Rows from block 2 of a small image super-resolution model, named by matrix and row number. Rows with one number belong to one channel. Each number is 128 + 24 x the weight over its row's rms, rounded and kept within 0 to 255. All counts start at 0. Numbers have three digits each.
Before each channel's rows are labels from the 100 images, of 14976, where the channel reaches its highest value: "peak on" is the class under the peak; "top examples" is what is common among them. Only what is clearly more common there than usual is listed. The data: seven-segment displays showing three digits.
# convs0: first 3x3 conv (model.enc.1.0.convs.0.weight, 192x192x3x3, each kernel summed), inputs 128-191
# convs1: second 3x3 conv (model.enc.1.0.convs.1.weight, 192x192x3x3, transposed, each kernel summed), outputs 128-191

peak on: lit segment
top examples: dark on pale
convs0.106:120126117184144130090120091085091127106123115134148110131120094164132147067080139133112134159108131118098113131104194134158154154168158151135138082104116119111153154124099172124125113091139114
convs1.106:129129149113120136145143128233152133152149163155115162086153141066106136166145126141122121136150106117118145107111039121046141140098103107162147160142131140129138119134126106096159142139169146

peak on: screen
top examples: blue glow; amber glow
convs0.101:127134130124161142104159149142151172163141129139127145151160151161136131081116144088123127068107134144129116100092021115156103144111098125094172136144108125139106127120095129158094180147139135
convs1.101:168140075083118104140108112153128100082160103115140128131132129083094112126094120114129146119144137098129130125108174129107148112130166142127095108135111102096118131103145154145143085070132096

peak on: surround
top examples: dark on pale
convs0.39:142135105117148149087149151141133101145110134118068121120154107084129125073190116186115118123156156135101163138119140148129125110133083120104099098174156087115124162138098144147114109094128140
convs1.39:116101142117148156125115099091155109110140095133136110168133131177133155142095177085111146123160096137149136163098133100143153135109102138137109164109102138132128079106158104122144159162137130

peak on: surround
top examples: dark on pale
convs0.30:091131106124134169131128147178099120135126129129133129149116082122126105152133096076110149096132145148132119141146124134136128098092058178095122200143096088149117101116096110121120088140136092
convs1.30:143117142107133128134139106146153152137104150137209143128148151133161144136160186128156082119162151087167131141152111134123109101129134110130187125105122140134117156164170139144125136138143104

peak on: lit segment
top examples: dark on pale
convs0.189:111136117139106118056145086168084132141128082148137122127098129133093116089076141093134136117111135128126117120122159089147155110112135151087138166078128142151163101108104149092108119153121118
convs1.189:116138175130141144152102152147075153158126122107171109134113110111115133123126134161139094145098174127071127122150150129147123144147139121106152141156141162132116127106128120163145118146179114

peak on: surround
top examples: dark on pale
convs0.77:102117127125053152149119123113132124151136119148113135149163127126165152126104121129113102158136156163118158134169107128130116176110102138136131144112148129138105109092165164109125132152118113
convs1.77:138132136075136113141140092136098146071122121132163113140141122148195111160160118097121096170079093106146121143124093157119117099118117127126137114110112139187092145146140119101124086105130116

peak on: lit segment
top examples: the digit 1; first digit: 1
convs0.139:162076142140107160109146138117117156142129147162123156119137125105119146143123118121177138157115132157105119158134105154139160151156136154108038143149158146105145094161164147129127150182137148
convs1.139:152090109147154124107119126112133100119136142129124116097112115106107133150136165160131134118125107096160123085115108144094117077100143089119141095122150150139118115117095117096118100134107131

peak on: surround
top examples: dark on pale
convs0.63:125141083130116144151127150107157136135171087106084117129154174126085103160155107128146142092164119133139127077141090134108118087081124100091119154127135164129105085113149158096104141144152157
convs1.63:112123136087122147118151135114126140123137137126160141125086106167155101106124126169126111124127121132111118114176138125161121141143146161130207121127149116149165169120133144143132120131127111

peak on: lit segment
top examples: white glow
convs0.157:105135127100134116094178140160136176134138126100166111152098143128077120162122140182114141113167122131159084141109165127128101137148152131108148180092120178148108146134149150109138126119146095
convs1.157:119115168139109132128107144141102104192121159121043144130119136089086111139138123083127124158124121168171153164117130132146138107111103132144112156148155126154161134134132096150141147147099089

peak on: surround
top examples: blue glow
convs0.18:152153134122153137151166112141157164117135119123117137107089112116099113103086148111123160127122092127113104109138146078145132104166172126162146164125120129181125114128168110140149087113157087
convs1.18:129126114087127124116084093142109115073125131122170115159159158146190127133131125142160125128121116072137097150126089133149168094137112095137131124154156108118121137154132164141140102126113140

peak on: lit segment
top examples: dark on pale
convs0.22:124134140128139123098148128153139126147128117154131136119124147121143140040113135144111132099136147153150113120119097141101145106111111099130129190113123119126089143100131125104129134101103117
convs1.22:103112130147138120124122116190159108125168168162154073121115119108105117095134086107154115133118095108121128137119159146094149142129129134110116130100112105076178088128089118151104105098105135

peak on: surround
top examples: dark on pale
convs0.177:077140123143109134119147104109118100126132122136111140106145159156162113112093086082117121099123133125096171137137098133168120172118124110103095075143127129112155105145110125136134170192118132
convs1.177:162122106110139091139142129170145142162147126145144142132123144124105096153164163144155158135127144122170158148125142150107150120159183153134156105133116109140131164128181116141118120129161116

peak on: lit segment
top examples: white glow
convs0.88:115110111086103145089109089198126143142118136148153139109109116127143137118123123112120144118122125141094132169112113089131134125132115148136206164103116127157110131118138129126122135210147128
convs1.88:122160136146166114145109150102097105098125111139142098155103119138144122127135128173103093131142131129117142128151143138123130129122128122120155154132141143126145160127169138159126123145126110

peak on: lit segment
top examples: glare; dark on pale
convs0.143:142128169113055129098140123154097134166145155124153132159115129120117149108132084084125117113120120124121125127088094111126164117167067157103082126120102165095120108112115111092120108183132163
convs1.143:133115180170142129142112142110075153109098101114129134125111126123136135139110114151111090087151157114115148119154194134110118095121182111119128142113138143166142176139149133153108147118132106

peak on: lit segment
top examples: the digit 1; third digit: 1
convs0.141:140103110141091168139127158127096108154115111104145114135119116139108148153156120111168110143150121143083155140121119120122121091156142141109110131100159134107094138108104132148117156192138141
convs1.141:132113134162143133103100127128142133095129111141102142134115155106131098114164116154118146126145146132169125120141135146146113088118138123146185124105135135117121163138158101101128130111160170

peak on: lit segment
top examples: white glow; third digit: 1; second digit: 1
convs0.164:078099147125114136116082136184126143156087125135122119145117153111152141147116100166176128128129152119088120132105184094107104119069111125134134139123116129121111135121146138100119078108106127
convs1.164:106155155113127119093160124107117180137151108134096113149138093118147141122093108132102120163124119130096119112132117135126128113125109149113059133145163184097100116169142124104114148167100119

peak on: screen
top examples: dark on pale
convs0.93:084119121133145128200133140117129103158158113139118166110110139132104121101101176072108134110167127094132145098118158136115103113143141109138069134120124139148109130140101103118128049120142124
convs1.93:142117104142122130117102141167120148118148168104133117108153128097096146105145106098122133141125140121133091166163138118126116127169133132154138102134112137140111107139104162141143132133125137

peak on: surround
top examples: dark on pale
convs0.27:107152129148118124117152129090113140137155156133056110151109093078111130142149086087112099114163126116063137134134126149143137143141153128114079074124156109117146111143100111141113131109116098
convs1.27:190127124158097153136123143141151137113109107109173129145165163192165095145098152157158130110102114140130106161155140108139110107117098133174130126160130151123092131083133153130133117134165153

peak on: screen
top examples: white glow; the digit 7
convs0.79:068119113091129116140133136158122145141127169131151127109124115154168098176146151127169131133135120142109148177112161157106132129124159118113120119152125146143104112145127136150126152115104134
convs1.79:140109140128141140140132107126127119101123068149124134155127121145131145091111139129109138144129152114073099139123101163155137147121105105106137105112141136118133163108135144106103118134142133

peak on: surround
top examples: dark on pale
convs0.34:098102097133093136096125135100119136100144133139158082149186101153125136109101115146114096128138115128220136165087100145129151135154116104126142054143130114093107075154144115119147150118154109
convs1.34:156131148163108091127131164107154154101110107108135164092070094161180141137131144122124103101129129134109097135132123081095081136135103136094114162142084145150137108107120122109120108124144113

peak on: screen
top examples: the digit 9; red glow; third digit: 5; third digit: 9
convs0.7:124148138115135100115149113134160164135105116119155121107110147174150121101149111163081112146169153136151135151128145127144131167110135112126141077137100136157152105101112140111132136108125123
convs1.7:155148116110112138110130116105124094093132131179097132158131181072151150101132107102143112075137142121178095179120093164150099125188138122142147158160120126147135132155170130157129131141080111

peak on: lit segment
top examples: dark on pale
convs0.153:092121132151141104086131150150109135143163103109136125129148114140095138070108102096144120118153140153144136140097100126111111096099112177090143169099093167072103078116120133074146141167131168
convs1.153:113128127156087133175129111176138109148120191129065132137134123110092105068136075128122130136123116122117094110157123120098112125103161141133125105133143093110131080123107124138139147120104139

peak on: surround
top examples: dark on pale; white glow
convs0.47:089120127143126136122102163202110107093146140105057102132115081128182133154149086152105154137109138156112099146135119130108079127126129115127132134121132093103109118098131109121126143104116119
convs1.47:124137142121109127116157116071130145148105141099151151108083161156134126152123160137118135127118147139114154134143105126119088115124129161125124075124104134172131176138153112123155093135122151

peak on: surround
top examples: dark on pale
convs0.29:134144100132122158090123126148144134143129129140148092143116097149162070074152114165116140097128129129118097135100111144148131137121105182106124156149133130142143172176109101118080117129160127
convs1.29:134112137104111096133144135151177094138095129132118118134111114149131160168152190080111098148101112105188166127142125139084127100131148106112134178123119092161108046139161115122152124103146106

peak on: surround
top examples: dark on pale
convs0.97:146135152086157101183096096145121168097131132118090093128141113111102139083135156095117124103150144093140131153143083113118137110129127078158138108130105174115125071123130148147141142152132110
convs1.97:148139072166111120097142135123140118111122062130150146151088124126186106103171093123087129145151117137153104171109163102137107128102169148127162103134175094109136157132160196143107128099123149

peak on: lit segment
top examples: green glow
convs0.173:146098118160123095085119149141126090121133131170127112080134126126145106127111137128127117124099114149102133126137109094096152141129148136105090139129144105129138108170115133122166126116139131
convs1.173:095105149105095173134147131124131143120115123103144157135151136100084121154110142152147120117160161126151142151172121153156138145129124113142097096132109144128157145156147148132158118161130125

peak on: lit segment
top examples: white glow
convs0.86:112129131165128107138120123128109152134140149122159105120149161125136142127137181078116134125065088113122116170139066139139135121121125111107143087121111133133096163137102132130127134114112136
convs1.86:127137194099097144129126131111119151190112101152138111116059143123163157146115111127140139084147160144125120147123167123100138119144134127127098116125129157118154142083128115135111136151123119

peak on: surround
top examples: dark on pale
convs0.52:124111112067135140125138119112106138083107126105129163136135110111114129103082120146130154117096095153126090179075121138157130079126150141137130103143115141107154134147123113158097090153130135
convs1.52:136124132105178122139145154141119165118182130161172120119119095148161103109106143157148099111140139121225175123142138131121150127160115090131134160132150154085161154174180129108140130103144089

peak on: lit segment
top examples: dark on pale
convs0.23:135131152154186112137131141147119098154133127141116149114169139129128112091156152170103148126129129131123158142140173119144140099110171074117114131123091134095129104126139112113106102168142125
convs1.23:140145091123099096120148109101146128158128127171134125147130132126165136137118132151122121109146121131106126125116140149169160177148136165158147116134125143156086150163133132158117185118129125

peak on: lit segment
top examples: glare; amber glow
convs0.33:146117100113147119138140130121070090141129127143066106128118109140137104108135147143129121152071121150118145122155171148142160146148146123107107135139159088096142141119171168151134124105082106
convs1.33:123126146163101145161172125133160158101171113117167108152180116146112159107151145147122172128142106126161133123135082123104124111121158145109171073133109184184131150126108079093119095112173132

peak on: screen
top examples: white glow
convs0.11:128129134135122075077166152127157139121173131154123134155118165156150131143147112176157145119111157142142145152133156118097081129106144131171146162093098150126090167129165085120119158112103136
convs1.11:116132141114118141135120110150118127116096135089099116146160118064123172107115062098140113116134106140138117135116143130165159135168131147095092177155120168143126112131124150151125165157112107

peak on: surround
top examples: dark on pale
convs0.84:112149141102132153089123115142146127114128134169121107102126109114118090150097106121137144124120132144123128134163185130136108142179143125152094120122140136139124116142150119085154140129131128
convs1.84:119132132134152142125120103102122158066154104083127137122126121138153127111084115144117134152100106157059115121134106114095129112099088096102122122111136098060108124109110162104104111093114115

peak on: screen
top examples: white glow
convs0.82:144128148131129113126124146133153147156134154150158163145139143138135142131146086114145129142128162086123181194107102134131143106100129136182128102117144123114131083107134108126171134146114131
convs1.82:128120095133123134096128114107137141110167120120117131110164113128123159114133155106146116108118092132127076115152129143130131144154085099078104134108121164138105153133125147137100156060136107

peak on: surround
top examples: dark on pale
convs0.167:069103120115135098111148149115155142153128115149111127106126139103125129191118111139153150163145124131150135081161063148120076134161149124165157132145116160120120128136203086125148185163166137
convs1.167:124169142154175144131121149110122139123155170096170128126146119167071143131093134156107166104126153132157151138136179174124159089116140102105073153091146174161133086150097134079132084127084121

peak on: lit segment
top examples: dark on pale
convs0.107:129125137141144118116127104075136134137138123154074157095109120143112118074102136127100136145126117128121137125134120142142143156148134115110108112130128118082139091126166138109121107121127106
convs1.107:164125136118144147147110141161118145085135116135160123164168149139155105160147158104157175105125159107137162129122163135119111104149150141178165131139134124173104161139177124191137090136163113

peak on: surround
top examples: amber glow
convs0.37:097170172120087154128164138097128153121157135126091143127142070105120126137126131111098125132121104114110117093095131151149126124144129167185110119105117140117136112161178143141097115139144060
convs1.37:138137085182178122129153157155122116108123148150148135120131111143061151117140159173133161130157145143125156117104127109134161133135127139129173136152165124140112180131152086120148137140197112

peak on: surround
top examples: dark on pale
convs0.36:156120126109143155120135103122124068107138146150121145117132114115092103130159148167112167124120138107072122116110139130130124105138149119154089146158120146104134127129107118122137124153139151
convs1.36:087134136123117129109126132145120152093135098095158130124114131159136141097131128119118144091107077123133145131153137132111139133086112125095150160141140116140122125155157130132141132081163087

peak on: lit segment
top examples: dark on pale
convs0.108:108134065111144074110111127132126155117133102115078131157166170153104116093111108198128127092120122102155131123123128108161114127117101157194179128129108143104123115136130130135129104131130103
convs1.108:097133134171122138116162141119155140100129111174179140147110126115132098165163165127092175132113150164130138154123132147116126115113158124123112109142145128139118137140149100108178166133126134

peak on: screen
top examples: amber glow; third digit: 1
convs0.144:147114146134104138132124107108114100133105123165151126106086132133138156145124122137121148115146119139154102128137046098147092125120121098146131156091153130119138145072089146097123160181127141
convs1.144:126152107107135136140080143142143137103184160129122128125152123136069080159103116160110109104141154138144095101145142108111118112121161147138138135167107119142123154139186087132142069123129151

peak on: screen
top examples: dark on pale
convs0.4:084116133104154082139160118140124141151124135102112134113098174144123095140123076095138113104135136157136106130131133122158030141104141149122142206146097153155095173119135124109126164161140125
convs1.4:144131143154128151144102112139118140089108089105126135123151141101114150127123135132114119109144116150151133161116113129115125146126079108171138121129105130102117104123129160107136161130109109

peak on: screen
top examples: white glow
convs0.1:118125141142138136111110159185160078137142127147107149145124142113157131158162103198136150178094142137124137116146136141147130114128119131124110162128150099132106113087042122081115165162074122
convs1.1:064139104155110130138149060102136168159162120142132118156133160104093178105130113084115146096151103108117120141112095127088123192121126125118151151123113108150098144161148152139119134101176133

peak on: lit segment
top examples: the digit 1; amber glow; blue glow; second digit: 1
convs0.187:143135130109152105120103140126132093173141137134109104097147094092128154150097112084128117082155131098142138105138071118096096105106107110115112117146104122111154135117127091128100130113161125
convs1.187:103131147111121113140154083120139132129141106127164141141108137116120133131132148134129142115140167115155106166149169140149143128100150164114117138119186105186114148114137160120157120169094127

peak on: screen
top examples: dark on pale; glare
convs0.174:125120151143115106079168167077130080113128151094183156132114131095113144128131116098173124157111142137115130106143146145098145116125141143098080137119144082121124118139132113093132114096129149
convs1.174:160139109118126168185102144149093119142106115149113148137130131135105106171135146110137130131150148118133135115097119148149104142139130153145161135149135156140088154129107136178186135143087138

peak on: surround
top examples: blue glow
convs0.118:091143071108145100151138109081138156081130126121102123122110113137095131121142146143103116125112129127124145122098173119153139125149149096122132148140098145121146106149167145130123139118142105
convs1.118:136137156114107165137110150144088139106091111142134154149124120169162139127116114105111131126132134123103159117137088106127129102152175142130158101126156108157094184108166119168135121153157133

peak on: lit segment
top examples: white glow
convs0.135:152106125143108110130140144112110138107116149079123121149104146119137123171175071163133144129202148149119135142141129113111127097140129169127066084117140122124138111111143144136116126148138106
convs1.135:136087114101141126131156100075141119166143112129140116100154101078120155127110150105131143102077118119135161088114118144127122080158092064112165144128130158102120121153138125116128080120133102

peak on: screen
top examples: the digit 7; white glow; second digit: 7; first digit: 8
convs0.90:059135132109120125105143142135118143145135099095140114147148143151140129137101071150193123121114129137146115126124161121106130130106141119127139153118092142095108116149105128117110155121141140
convs1.90:143099135123124117114159137146158120108147177133103138112105083079118150074129070134068152116119106099051118142126146108090141140118127126124107110144111144061120108140116153129119142128122121

peak on: lit segment
top examples: dark on pale
convs0.168:136123159122128136141167131191135112135133185152133131135130131100108122130113101111143148098153137120143129126148107089108096155094117104132167151105133140128123156111121117079142066150101152
convs1.168:110123129136141146175137131143140133150161097116109088055108079130115106127117180113156122156117114141130122141143095156088090084134106147109100109135120115126118106136107104114099097146145132

peak on: surround
top examples: dark on pale
convs0.35:190131107080098118109180140144122121116146125159072150096134105113105109113151136165089149124153119107145114116106180158124116115168159167115144129161130111110143172113098148117144120072125143
convs1.35:089081186129140124135088125149101167111090114111172131139126132166144135140138169080139116089135140114171123154135113116107121132114123106160086151113137161123100037136142114116134141143114106

peak on: lit segment
top examples: dark on pale; white glow
convs0.102:096155121174087101090134149111134080159100125123121145109156109100128138118082097116148111093138157126135158123113125129135167119113157182130171150122148111107110129136123122116120140143106092
convs1.102:104116114126122150144125146109080163145105144116165157176140135178105160165143149168137122146113117168084111128107150111100098122120102146082104111146168131135105158103113138113110105118133138

peak on: surround
top examples: dark on pale
convs0.55:148122125127120096102154125140182133169164122132094116113150086132124134154107086141118124131148132121153110189127172117120126126109065068125127124147114142159141151131142112131112096094157146
convs1.55:138104124145158159134124126130107133099135128116124117129098166127154127114137118084115164173103120113055114121130072104153107110128105122153102129098107136064109090160129113123129107141105135

peak on: lit segment
top examples: glare
convs0.87:104124115159143118097171124150152146129145106135117126157169122102134141117136138084119118137129120136106107130127106163101135134114102150176125107080116165155105182106100122122145103082123128
convs1.87:151132121109122138109109114107142136116134104080123125108113144138071122125121128120166125109116098104136148120103110099164121106143168135136138129153129141113139095107120119092135121112132143

peak on: surround
top examples: dark on pale; second digit: 1
convs0.122:165146131117125094188152103138135138118136124116155120139120146148098106108120112125088120121152134108133157166144111125147114137141112117160164074118115149146145125123142125102118098057128102
convs1.122:066094126138138130075123108061122095150135132166072161119144126109158129199107105132142163164110125144063091106147130128108157085111118110137088102116111085041104109109104119081128119155109141

peak on: surround
top examples: dark on pale
convs0.66:095136139133134101132138148141130133137130130111109140081128134092106129119135098117076173142170140125112109139172130134159135130160167120152119060129129128088124097167130161163123085120100099
convs1.66:122092142151138128105139134146133141120109132108136099138120186151145103129134165155135071094120116120151169121124116104105121121136073089131141127147171157132106175100127099135121153118124113

peak on: surround
top examples: white glow
convs0.19:095143127135117082108149103110161127135137133138124098126107149177121111144129091115137140131110110106135101116108178078130117154109104108150183163128125169143105132127137109096133129140150143
convs1.19:115155115141143114111097154113085143135087142086123139129126104141132136101162119149133140142135133153098101123131135179164139129116110125099032111140123114076138080132129144130117139156085092

peak on: lit segment
top examples: dark on pale
convs0.145:129132123108112146127135147124127152141125118137088132107121111084072135139078096145086138122132148181101183147133114133117118127121137137102151121105093175108125127114131149104142137145121122
convs1.145:125157101133133142136107145149125162142120178140159141157088173181159127154094155133144139148104121146062118162150135115158120164103142157171151099122137137181118185139091084115125139122123120

peak on: lit segment
top examples: green glow
convs0.31:148149125124131127118138121182122105132122136099119114126148096104168130140139078089103098091141146157123142163100140126143145161101137135106135103161132096095104087134101109135145122056117125
convs1.31:150132166127093126133144144070147143137087089160104141093110168133120103155100117135146132101113099158137133097091125117102119124151153142147133101149141147176151156119128139118115111177143111

peak on: lit segment
top examples: the digit 7; green glow; third digit: 1; second digit: 4
convs0.188:093129131104126101105091141108106136117114126119115136155112135123124154095080129155087132090153131132140158129114129133117147116111114143058106139097094114150135149120074077135092058171130139
convs1.188:116091160141124148147165172139143125180102128133094103120131090129151146158144115121107099132098137115115145124146145144127160155118102098115090180134158151053121159106138146144130112144104099

peak on: lit segment
top examples: the digit 1; amber glow; third digit: 1; second digit: 1
convs0.190:092113122114119140131098148135085122140107140142101128138115126121098137098128125184130123094133132148109137135124121118113145157133056147073111107121109144123132092145111108108129113140115156
convs1.190:092105162115125130139169124116126090172124107157144106118135129109146113131136169134125125130112170117149155096140181173125135133129127140112102168134149147147148172146163122064105125194157118

peak on: lit segment
top examples: dark on pale
convs0.99:146138149160142126124146136159123140076121153148153049138106108132144115055114141122097106139118124108132138156108120147122107081104082129132128147077105107138119096098115114153140153107129120
convs1.99:153102107117085150101120109137163137155165149128145103159165145101108113077130126081151148149132111123126136115121101123105115130150123110161128125144110155158153129158115134093130127132131132

peak on: surround
top examples: dark on pale
convs0.89:120146102107126175150125100105144135144161175154094121162171161100111143113107126128134109143123151093122122112168103118162137114116148158143124098150112126075117132167145129099122156143150137
convs1.89:118122116117127109092115120165165128104101120099165138147099094135103105160116164174137124150129143146144099155088142159126132133115108067126107070098161105176105105144107143098156109126116127

peak on: surround
top examples: dark on pale
convs0.53:146110147150125070166150125111161155124137157128175132127162111128098154155156130162147158144170127107109159155136197130119136108138109066137107086146086140132121127161124167105110127138123133
convs1.53:082135149135116166132126160143089136150136136107153132098098115143154175120136137128118109114106129152118123107119085111125142164131164129120112138113147126064130115102104111127096142117131138

peak on: lit segment
top examples: dark on pale; second digit: 1
convs0.73:122138129133125156123131140168122136127128117139166147131118137150150139056091134132125145116164132141125111174152118126132187131119119122126164145119147171116138146114148143097121070128119141
convs1.73:122127150147113157133149075207162153184152186125124086124144137107103112098146107102146123107125137107113124167133145129091084136139164123140137114142093152141141106118097100124138110135102125

peak on: lit segment
top examples: glare; white glow
convs0.103:091166118217110136099134142105116138150138104161129100129112118138146160164150137085134108125146122123140147113122072123097136105128127126106175112119134164128120132166094123135133162222131093
convs1.103:153127136129145129131082154148128123097135099135127121108157096118141152092134102162137122168153141127098116137133111183140124130126138104137138132122206119132082148129134107144130067061111177

peak on: surround
top examples: dark on pale
convs0.45:118129133111103173094119108135123141144135150135109204124133086115129113117138131138111116108144118219097135169104109127110130113111127132102127089108108111136103092104130155118146112119121126
convs1.45:177147114135114089143147114107150121101146093143143095144157163129154129134081134096131112144111107092199139139121113118146144132115119122134124145154139177108136169145147081152118105122144131